config.toml
dataset = "single English nouns, adjectives and verbs, spoken by a formant synthesiser in many voices"
tokenizer = "char"
arch = "tc_resnet"
norm = "batchnorm"
activation = "relu"
depths = [4, 7, 4]
optimizer = "adamw"
beta1 = 0.9
beta2 = 0.95
eps = 1e-06
epochs = 50.5
lr_schedule = "wsd"
final_lr_fraction = 0.01
Rows from block 2 of a small CTC audio transcriber, named by matrix and row number. Rows with one number belong to one channel. Each number is 128 + 32 x the weight over its row's rms, rounded and kept within 0 to 255. All counts start at 0. Numbers have three digits each. After the name is the row's rms in percent of the matrix's.
After each channel's rows are labels from the 100 clips, of 14848, where the channel reaches its highest value: "top examples" is what is common among them. Only what is clearly more common there than usual is listed. The data: single English nouns, adjectives and verbs, spoken by a formant synthesiser in many voices. In brackets: how many of the 100.
# convs0: first width-7 conv (model.blocks.2.convs.0.weight, 128x128x7, each kernel summed), inputs 64-127
# convs1: second width-7 conv (model.blocks.2.convs.1.weight, 128x128x7, transposed, each kernel summed), outputs 64-127

convs0.56 093:134093149161100139142173127135140117102137102080054145150137133166115179177144106132124139137154120142091128080190156121122085146167156136151160123131147119172152134107166157174157156139138136
convs1.56 090:050137134131157108093089111180097122150167073126079129110150063158111183138139180182115064145130144114107128113141155089095124175080112088102082101137165091187146150111116087100173122118107126
top examples: /t/ (77); clipping (51); mains hum (42)

convs0.10 062:166117094192142144146108148120150099114095119121103168155121169141112094134106150124157166108139163143137178094105124147148066131168140139134106195152145067161164151112174105156150103178181168
convs1.10 094:067082114148119114148143096129057153154142137138118159199128140074145113136147119117130099175148116125149086141095171153100141155072136126048117089144127128154167160127092107035130095114159142
top examples: /k/ (79); /i/ (32); thin (high-pass) (30); clipping (28)

convs0.124 083:101105136126107078208119162116129149141129118142234098091135128076121144125132107135150117154082156109112122103146119145154123104082117153096202138134118133076125132114129152096101107102115150
convs1.124 084:132092112207094150146121210167140031132138150177149124075152130118150089179136077107155148103118145086135088176110139115157143124137144079156132106175115145171130161120070193146156132135121156
top examples: /t/ (67); clipping (60)

convs0.74 108:038131150054123101124116127082101127122185120156033156112121147166134119074117122153146074114138166137118147149122142113095109129100104150050103107115105057139086130153145161126149149137149154
convs1.74 119:207132136110095143167146146057123125047134098153126110157097127122123117126108059104159183136122139158186143166169154090133142160141111126149140146149021135094089153177164105131169147153112135
top examples: voice: child-like voice (55); /ɔ/ (26)

convs0.72 084:173099067147143136100143149132160139125097113146184164125172146151134138141151164186188143135111158129179163171138137099114139081146123139121152101177124136108155154162127179195166132049099074
convs1.72 100:057155109130102122150121125101059123145057089138135166120133084145140137166182123154121120134178127149095108141101161110179098098105154100078127054165116128153153148131078145067125111151179137
top examples: clipping (43); /i/ (31)

convs0.6 120:156151076144115172091134174133122134122044149100104122071191149098168070126152107136137101152089155130122146109133136106132101074117139146116140161153095115123129124154071107162113068124095056
convs1.6 099:107153134192106184116132156136142091119128123134126122107155103120119116115140154125155166192133133109119119131118141134148098112141111089027110133154153112134201171184077203140190115111151117
top examples: muffled (low-pass) (33); /ɝ/ (32); clipping (25)

convs0.93 073:146133125180134142181144142143151103157129074103099142106149109121149098128134154116090171144121119136133129168046129143117101135197117125173119179134132019118138112099141133107085161121202114
convs1.93 093:126101121171116089161149100115121138138156169118114142126142138109097075116122111126159074154136103086145113155100155127139159154042138138062130080154089134137119116094112153074125117158154107
top examples: /t/ (94); /s/ (43); mains hum (40); clipping (35)

convs0.121 075:133189160124104066098099183098136149133077164124147106140144094113117120092189119124250096120168118120123078145116135139130222107077117193130137115193154120114105107160128128113127110154137172
convs1.121 123:134109121159151128137123197147153080149135162119169129029140137136246115160138128118188146102131132093125109127142101113197144109136121118141125135162123117129120160142086202157121108120117240
top examples: reverberation (61); /ɝ/ (57); clipping (43)

convs0.100 120:106118123095135126127105098122106117097130115164067206134114202108126081087155145144113155154129143108139122146075114113123111149210131155085087091124173136152073087136096112069103144132161144
convs1.100 152:185141120097106102119099124089187163046107112121129121152086133123151114103142096117129147084145120184142186133139150066108147108087141094145119129117037124137062096160147157171125170155096150
top examples: /l/ (52); muffled (low-pass) (30); /oʊ/ (28)

convs0.79 080:119127100114104101076068109119116118168079122150183046125122128126139132109151158099131163091112116133115104161056129154158219091058128123161141124160130113126171152093166146108129121183131147
convs1.79 077:125109130168126134142124185155164070151127156159175132062118098115196100162115096085130111175116131094137090168091088135166148140132141106170098136148090116155086173103094212140110117132121162
top examples: /k/ (40); clipping (38); /tʃ/ (27)

convs0.11 098:156112108131087052150187101159133163070091135145162131084066114162116140125132152167119115131119159147174166118150094136182113139139187129128155142130071120142183122105132116106072042153125167
convs1.11 091:093088127116135082128082112193198141130088108156140118127125093145136139138146098136071087139038121111136121144144167131108179229112160145104118112176121123182138106079186142110106137078090045
top examples: thin (high-pass) (58); clipping (55); white noise (50); /s/ (41)

convs0.41 107:153097138057125090122146113125081104132116109165136098090074136131108113129053136131141102138104109106147135178168088086065126148074146128105114032102143140147092154120066105126081160123191131
convs1.41 105:141179167103139097154129126140155115088096140117121113122102136120062127128187158148079117111047121117149134098175164120162078138101115152139134125114123139112111145106134111116091200093091125
top examples: /s/ (100); voice: child-like voice (62)

convs0.53 111:053092132070083151126126129106087097104105062168083088147121141105114111117043092135102107127175139073121149125157099126152094143116118143087112136093133133092077078094094117100132134103119136
convs1.53 120:192148121066152095133118095093189139085149116150120124114116147150127105122135087123133173130074138153097139184171100075169154084109117161176121137117086121150106120122147166223082216110070159
top examples: /ɹ/ (49); mains hum (37)

convs0.68 102:139110115070061083201130093137154108123161110151141136153110095135109134144089123138129177134150082139097168139113109165096117157138120113153194045120145146103203160108113097146094153112089158
convs1.68 068:111094119169154056151131108134117113141150136114117083112104116097131093186161119092054112154144076096122120127119195102090184145129098126080168088162145205178152086065162139049129137150149139
top examples: /æ/ (53); /h/ (43); /p/ (31); /ə/ (30)

convs0.16 080:144112084146112109134129178137136169058137070075164173122102060147127140157114091141109137119097098137143083072103102131143149092131167101139130098141083080134108059117113156114137123133146155
convs1.16 071:084164125119093113119124197174117083096143132091162091092147141205172166174152156097150101110110123095126124080101081131164104180085174117138135127150117127186114126144106129158150112215161135
top examples: white noise (65); clipping (61); pink noise (33)

convs0.58 080:120133113116118106169101086096141087113113091063103102119095082131080114115076073117112082119112065086105108092118100091078085122051101127116138137099103095097113057115045114127123104124150137
convs1.58 055:153126092104137161089144116144119111128157126066118143075132126114133155167118160126100120111072104115120152110114106130173141149135137134131112167147151164157125125110087151133153116127135137
top examples: rumble (56); /s/ (56); /eɪ/ (28)

convs0.44 082:128154118184136150131078125147101149176119135142094179171132119104138160165134184135127178133180120165146158165082093140162151158169122132140129139125156081172142125138185167116080167186174180
convs1.44 097:116105096139186097132147118146154132093165134153132202123177135083099105127147120118118017117150128082121171149127109142072155151049124145112128109113083138123113094124099117137136148143097127
top examples: /t/ (98); mains hum (62); /eɪ/ (36); /p/ (28)

convs0.21 091:085086123083137154121080156117124095106101071127159219148131124146155108150070131131074108152179120130138130141064125110109157121219098061111125100108121071093121106125163146114166115167078109
convs1.21 067:148160127114151128137109110111118131094173117098115096174082151112107124092152099126085173126108117154166143150118110113141167107056118158166114111129068090115079141097133133174132183110070113
top examples: mains hum (43); muffled (low-pass) (42)

convs0.110 085:141090177130150142094143146104125104142132154157005130131112173101118106088142133087142121137127126116185079215156097086123128106112103145191123132110130086157111100141084152137161121102071110
convs1.110 079:134151146148111108143123176139204091120183084101145151066102168128164110150134115082157136146161159111133174077127090113132168090104134158122122119151145123172117154156098183154128140134109176
top examples: /ɝ/ (65); voice: deep voice (50)

convs0.90 087:148059128147070066201102091122126092147116111139101161120120123154086185130094121124130095097115108119091095122136161094080123141072106149126180202110125149090109113076201128144123103127046164
convs1.90 059:109128109135098093118145149150195119145160120159139026118125149110133053113075097114107129159185113134176106154086101094095122191134084129126124078144082180135125157071141159167108121143160086
top examples: /k/ (59); mains hum (31); clipping (28); /tʃ/ (26)

convs0.66 098:078121114089139112096124130114110126141114151209042122120137190093141090117157151140135088173126159125090139173156161143095128117079108154073122110101136102140127114150109108126118115126111119
convs1.66 089:230150145101113129113118188141188099094144119153115123106146114100144112126087090099148153131114186129138082121128110155104148166111112125196142167140108123119050139179135143162155096101123136
top examples: muffled (low-pass) (78); voice: deep voice (50); /ɹ/ (47)

convs0.71 130:137085098052131091118108072101094104107115111121049168131107131105135117073123121117111111132136152099090154125086115139117121126134081177069090167088133089114072023140099119052148139103161144
convs1.71 143:234134114067112123117149135079224174053125108133126084161055143105136121124123136112138169098111135169144165145164144087151139115139087141179119123129074135089051106114128149206130151128097158
top examples: /w/ (40)

convs0.69 092:107100112086165090153109108137158135144113147132157109106080096117117162094122123130176098148095097095116100120118118081131140101106104157081170115144117112096066114094140148115094110086142116
convs1.69 077:126127135173139149146116191165149060110110170133148102084092127181202125216130114135143127071117135058104102108135115127167109105126132117142141145205114119183091159130119160189138153134108186
top examples: white noise (64); thin (high-pass) (61); clipping (43)

convs0.2 076:151144198143146089101064155093125144143143153120151138138123157097104112145180152122241118092169092136169066142090116106104184094127116206129139090216139120091124075134155138154141126159160155
convs1.2 104:120102126186126153140115211167144069161139168115172116047141139113222113186118134107157129127119145073158097115125071124178150112128150120152117143168128121155116179150053193139114121115128209
top examples: clipping (71); reverberation (71); /ɝ/ (37)

convs0.57 084:071120149164107070126084118093077100127124124097163173106122092121100099135126163113108139038191115132118059129073143116096147127099099142108146097193113080122115114118152117101092113099111166
convs1.57 087:102082098186110130154135175134121093172167141105186104080121154109222088143096103113135154179140112107181102151116106145142154160185136146142114121167085136140106156117111167153098103137165190
top examples: clipping (51)

convs0.84 123:132102145105132140140103088109115092166124136139064211097118142108144063090148133114144152171162129082124111174103108080088126130200122155138095121121155122089133102137086125117103137115100134
convs1.84 130:157168118125121089142114131100155149116109119095136134125078148157164126121136121110128099078157129152170203094159154055116146120075101111123127156127087124128104112138131142156128197133083181
top examples: /ɝ/ (93); voice: deep voice (50)

convs0.30 103:138114142106113091146087108131106097170133137182049111121106181124137106071116175123141130186128107097114128197131123158091155146159103148100091066136174121151125126124128101130142144156155157
convs1.30 109:153179126062124095140140143108141133078137084104129137117061156119136126120157112110123143091158133115122179101141104075115140093095137130136147142143062125130126136115174117153157217151101172
top examples: /ɹ/ (47)

convs0.108 126:144123098143133115103151152150109158079097153152179098110125131126147085151104144142124130113133151148195156122127106117142140124181164110125166093127094144142142066120067121038104093116154119
convs1.108 111:134175103115118098138116108173157120107097209122167167062132085133093148134143122153127104117052123102175118129072121083150132202093182100135125157114125137199081167135129146099082146095098035
top examples: clipping (76); /s/ (45); thin (high-pass) (36); /eɪ/ (26)

convs0.45 127:123124126049118091110096132131113126111117103132063196160098089121141128111132104119156096121100152152137157134106101145095121135095050158091071087085130129105113111149109144084157133109103127
convs1.45 131:214163119079146116120132141050191146049138100146126117141051146127127112105116108111138167118119143174139164154184137084153130128161098119158122129124056125070063110123155122167117139148125156
top examples: voice: child-like voice (51)

convs0.7 086:069164151184126169129117178128127133132151119096148154107147135131145102154141158126139121125169100118152126114078127153146097145168129103127080158147155002177114107116145142104103145167189156
convs1.7 085:131038099117106107145147126100067110172124155102099194146140135082121095132112161136134064141112119098121098122134144171119124107056080137133133088179156130148085105144138153067164121118129137
top examples: mains hum (99); /s/ (85)

convs0.62 043:118085151151162097117091070070094075126129083143108122095030165141055119092101120114095115130099118083089123127134093042102130132058100143115104121066113145085144117151150144123094125129097118
convs1.62 022:140158140158139121118183132102136143169093122194108067123120064159109097099145089121142133137167114159153103140122105102159000103160129137143067133134112044161096101098102109154164119157159134
top examples: thin (high-pass) (30)

convs0.101 082:180123104131103108108149109148129163103103110159197164210098144110110179163119145116121142142177170140114159192125154128085165105127142129055152143105153135129042166074195129189110170147107119
convs1.101 089:159104071149090118136119131175184078145096086126158162106131112105147219128151084125127117137120114102101096123102125129094129100143137148124130011117162141193155056109101129142106132104096137
top examples: clipping (63)

convs0.112 101:089119154102107127107120080134151097139098139170021116109132202126130071108110139121167099124133126109149115178132124130096099161121143135102052126142156126148104119130088095097108140130098135
convs1.112 106:185203110068135109119122136134129147052143093138139108119083105119142081122121126105126167071159143142120165102167112062143130137122138114138147150133069131114101141146191153102107175162110163
top examples: muffled (low-pass) (65); rumble (56)

convs0.47 118:128122124155096113142115113108088067139093071174060150127120155095071082093076152086129175095130145070128113142098045052049095148133095112129083090128141117089084101107061162130126142114107129
convs1.47 110:161197112124130100155113101125136149054140107150131083109091136130134127115079137111124148063096134144193157112122124039168158119145140125155153145110106123116104142104144162123074190145104154
top examples: /ɝ/ (57)

convs0.43 065:151148142115120151117147136109133132112099131120072176147139078116096138193116131162051145145075178139102110130154125122080150134180149153149132105145165106122156123140069106160106131182182148
convs1.43 077:039137121126127124134108127122066175091076096151099118135154164111108153155102142138162062136102121127123102121069198127142137162085169070044103146147134122134178116155106140109153103128149142
top examples: /t/ (97); thin (high-pass) (30); /eɪ/ (27)

convs0.105 116:075104135083072147128098126127068119165160087144105168136090113158112142126076137131115104096097133159130144158084145229189160122119084182097093139087149130098082089109199187110096153138075171
convs1.105 157:136127121113121157121164124079162093122142097137123142148098137099108075137154080091102141169145126145110168178154140189061191075127119110132111099178035131139096108110152079170113200171099115
top examples: mains hum (100); clipping (28)

convs0.99 091:146143130132114127137168062135125094082109116135128125128081138099113182127123139104132047109117100116126064128172101098076202080127155154096146150133106148158130137102172118162099110217121112
convs1.99 088:176102169145177095173096170158167090123054141148159119077098114119164114167088100108155131112049137124081111144119106109144101131120119150173109096179146097151118162076112158181106142096094169
top examples: /s/ (89); /ɔ/ (40); /aʊ/ (27); /h/ (25)

convs0.39 113:148118092156145154153125175074105115094128135078142119087154152100123101100103099107150131190119110099087109068115109108172093116113101109102143131133084108087103142154093084163087061093096148
convs1.39 099:125139128141092144176131150119126093136128153125126130194146099099082089198121145128140147153136112132078118103065166125197128135114151107100175114155129166119152127091138163126176116140159091
top examples: /ɹ/ (74); /b/ (34)

convs0.81 135:121113155179149090099058099115135128108090128044085142140158078137142130120143083114140181150108073111149126109079151128139137118141122101125130159124094093055129140153100131105159093104145104
convs1.81 127:085066096172115168103172184144100091149128171095122104081184156120119121134121167121174152150115115079099147086168089179120160103204021136117118115185135126111158164127050155113116143115136137
top examples: voice: child-like voice (62); rumble (36); /oʊ/ (27)

convs0.17 130:104132126044121144135147107092034079150121129158165182106093162131086121092102140138131091117153136058133101160150117119125166136107149137052130121088144126140060091147118087071088135144113150
convs1.17 099:099133146122121132143064120162114145131077201145152159131122080163130172149151151151126159087000115117115135120086118102093145128106177145103142072131166151153144139172117107119111163053088114
top examples: /t/ (99); /s/ (70); /eɪ/ (35)

convs0.96 090:123116088120124132115118117107109049140104067157121154103101155134051123126082114094102111063146151078156088140145076074081113138099129081097121057097125130118080077116122094121075163133136132
convs1.96 074:127188148113112056129132073128141149066099081132112124082097136138132143126125108134103138069093125114172145146156097032163095120122115164132121110119115127136110136113137202098051178117078137
top examples: muffled (low-pass) (90)

convs0.25 100:110064103100129074159127090128075115086094098111182102122054107133126110103082152098114119154145118102124145100118128024056122121105138111144163029094116122135112112151074067121088125111119137
convs1.25 072:140115129130142127132132150125114097123131146156148083130117072132123133175160148122091156113103136110089083148087119216055081138116156127119127086187123138186149145144103091132110137115101095
top examples: /s/ (87); /t/ (70); /eɪ/ (28); clipping (27)

convs0.75 095:128101140140151124148116130146108124079113124089138159135091109114126122117066116095128106171148135148103137088119106102133069075159141163086160085114069138116093126148028030127091096092109124
convs1.75 081:119123151113088145163091146128133099103055140150146105164102139083057114148128096121010119154130118105067134158165138147093142124151161121066125161145107129085138130092122055130154134169153089
top examples: thin (high-pass) (34); /ɑ/ (30); /ʃ/ (28)

convs0.48 099:194098148161203134208088112099135096137176108097144229102095099127124096133117082136154152155173101121096147117083162120105176161183059157155176093113129135119171115153094134078118143158057130
convs1.48 078:073113071153163106128118090182112106167134125092152118181128133097129081160116156124099092108144078085200141111086144075130195130113123125133116141182144164149121088097122129108154146137087132
top examples: /k/ (55); clipping (27)

convs0.15 094:104110160167127045146111080118149094149105127115098126104114128101058161154063128069101080058110067132142098144131102122136142143061136103071113181136128121121117091091200152151174124149141135
convs1.15 080:104108141110150133130141186171163153156115158136176124164045095084154131163120093147131131131129111126135121159103238114154110138114108140112145098135115131162137079049173104117150153146159168
top examples: /k/ (71); mains hum (33); /g/ (27); /i/ (26)

convs0.5 112:065083141064129139133124098152046122076098142144082155123122176168134094105086166130091083146197145100131154142070151094137112130196108143056099155107152125137115124131155124091145148170161141
convs1.5 119:177122127095116139121121145118170177047166153140131057154104220138103097118164100121138174119084125134121191136170173110105175125117118131168141107127060137135083107133127146168151204088113143
top examples: mains hum (56); /s/ (44); muffled (low-pass) (39)

convs0.95 125:160131106118097067116116086112105097088099110104058142126132081094149121136122133101117096144129132133111118108114093129102092132099078144118102130104123122064106104120057142142119140100142146
convs1.95 117:208142130092165119120137127060182164112123118135103078123105142114123125118080136105158179099115140188120147146167087123138127111203040136153113129117087120058112141088109155189098132124120148
top examples: /k/ (58)

convs0.46 105:182128124190116133132167117126096104216157095210096198118129144116106165107134164142141143103136241128102105179150107131142114130141154097166124142103147095125160168152168123167128171159144137
convs1.46 102:111099126169122081151113137133116098113100148131112211129120087086103127124110130076149079135143139115180166128115177092140184132120132126108103097078137119163196170136074120126126109143098127
top examples: mains hum (74); /s/ (43)

convs0.51 103:186129107253125123161128129106150109186114103163102151151096126127114100134079151119144147147122154119120111169144112107107131116145107138188126142155199106096152127106110127154143212173074116
convs1.51 154:071129126184140061134146103140100129118140121132122170122156123111132095134105172111125103028136144092149160110136110090140151148138132137063145185128136137094175097130141137141123133141077123
top examples: /i/ (43); /k/ (41)

convs0.64 082:123131162098140112111084171088080139092074168124160135117112177112103068118180121156236099111144099111143086093097104105111134085095113220123124104186108115088155131144128109147106086101122143
convs1.64 114:154107129174135142136125207152148072136152152123160117048152144134224111181123128101180139123108154089153097121128073130183135128148158109162121141175130121152108165125065202145130111128138214
top examples: reverberation (64); clipping (63); /ɝ/ (38)

convs0.109 100:097113154125123133137120089080054094156149111103090098136082113134038192106126137102082137078104088100129072159127113155095172117114092146134108160113144116104107094129147124103146177131149145
convs1.109 107:159129156111093094134152147115160145086166081131141097143044138146147136163142065098141134083135148132141189146150149076136164114131117096149149103166053124125096122099145139161116225120064140
top examples: /ɹ/ (49); mains hum (41); /ɝ/ (36); /ɔ/ (25)

convs0.107 124:131187146126089109094117138057138106129142103130129132178136145176097158088115093129120108124053127078094076098136090165140126138077103111081092116127105116109131151146157140159122084133093182
convs1.107 103:094149116173137125146137176117127099129126105141129095132145149116069073155129119108116151140157140099103122158151128115084127091104157153079174106172108130124170152054132099142148136158143105
top examples: mains hum (37)

convs0.86 115:211118120169152188154111136122189132190120123120062141135117077127127135131112174104094083124166119149101136150126107077113081110094094150221126173105150120130214103120097155130129152128054110
convs1.86 147:096124103120150072117151123119072113112143119143123129111126104114124099144134123124133198063123118094112142108137080104151118135165081135044136178140123133114223075116126154114116132128109120
top examples: thin (high-pass) (41); /k/ (40)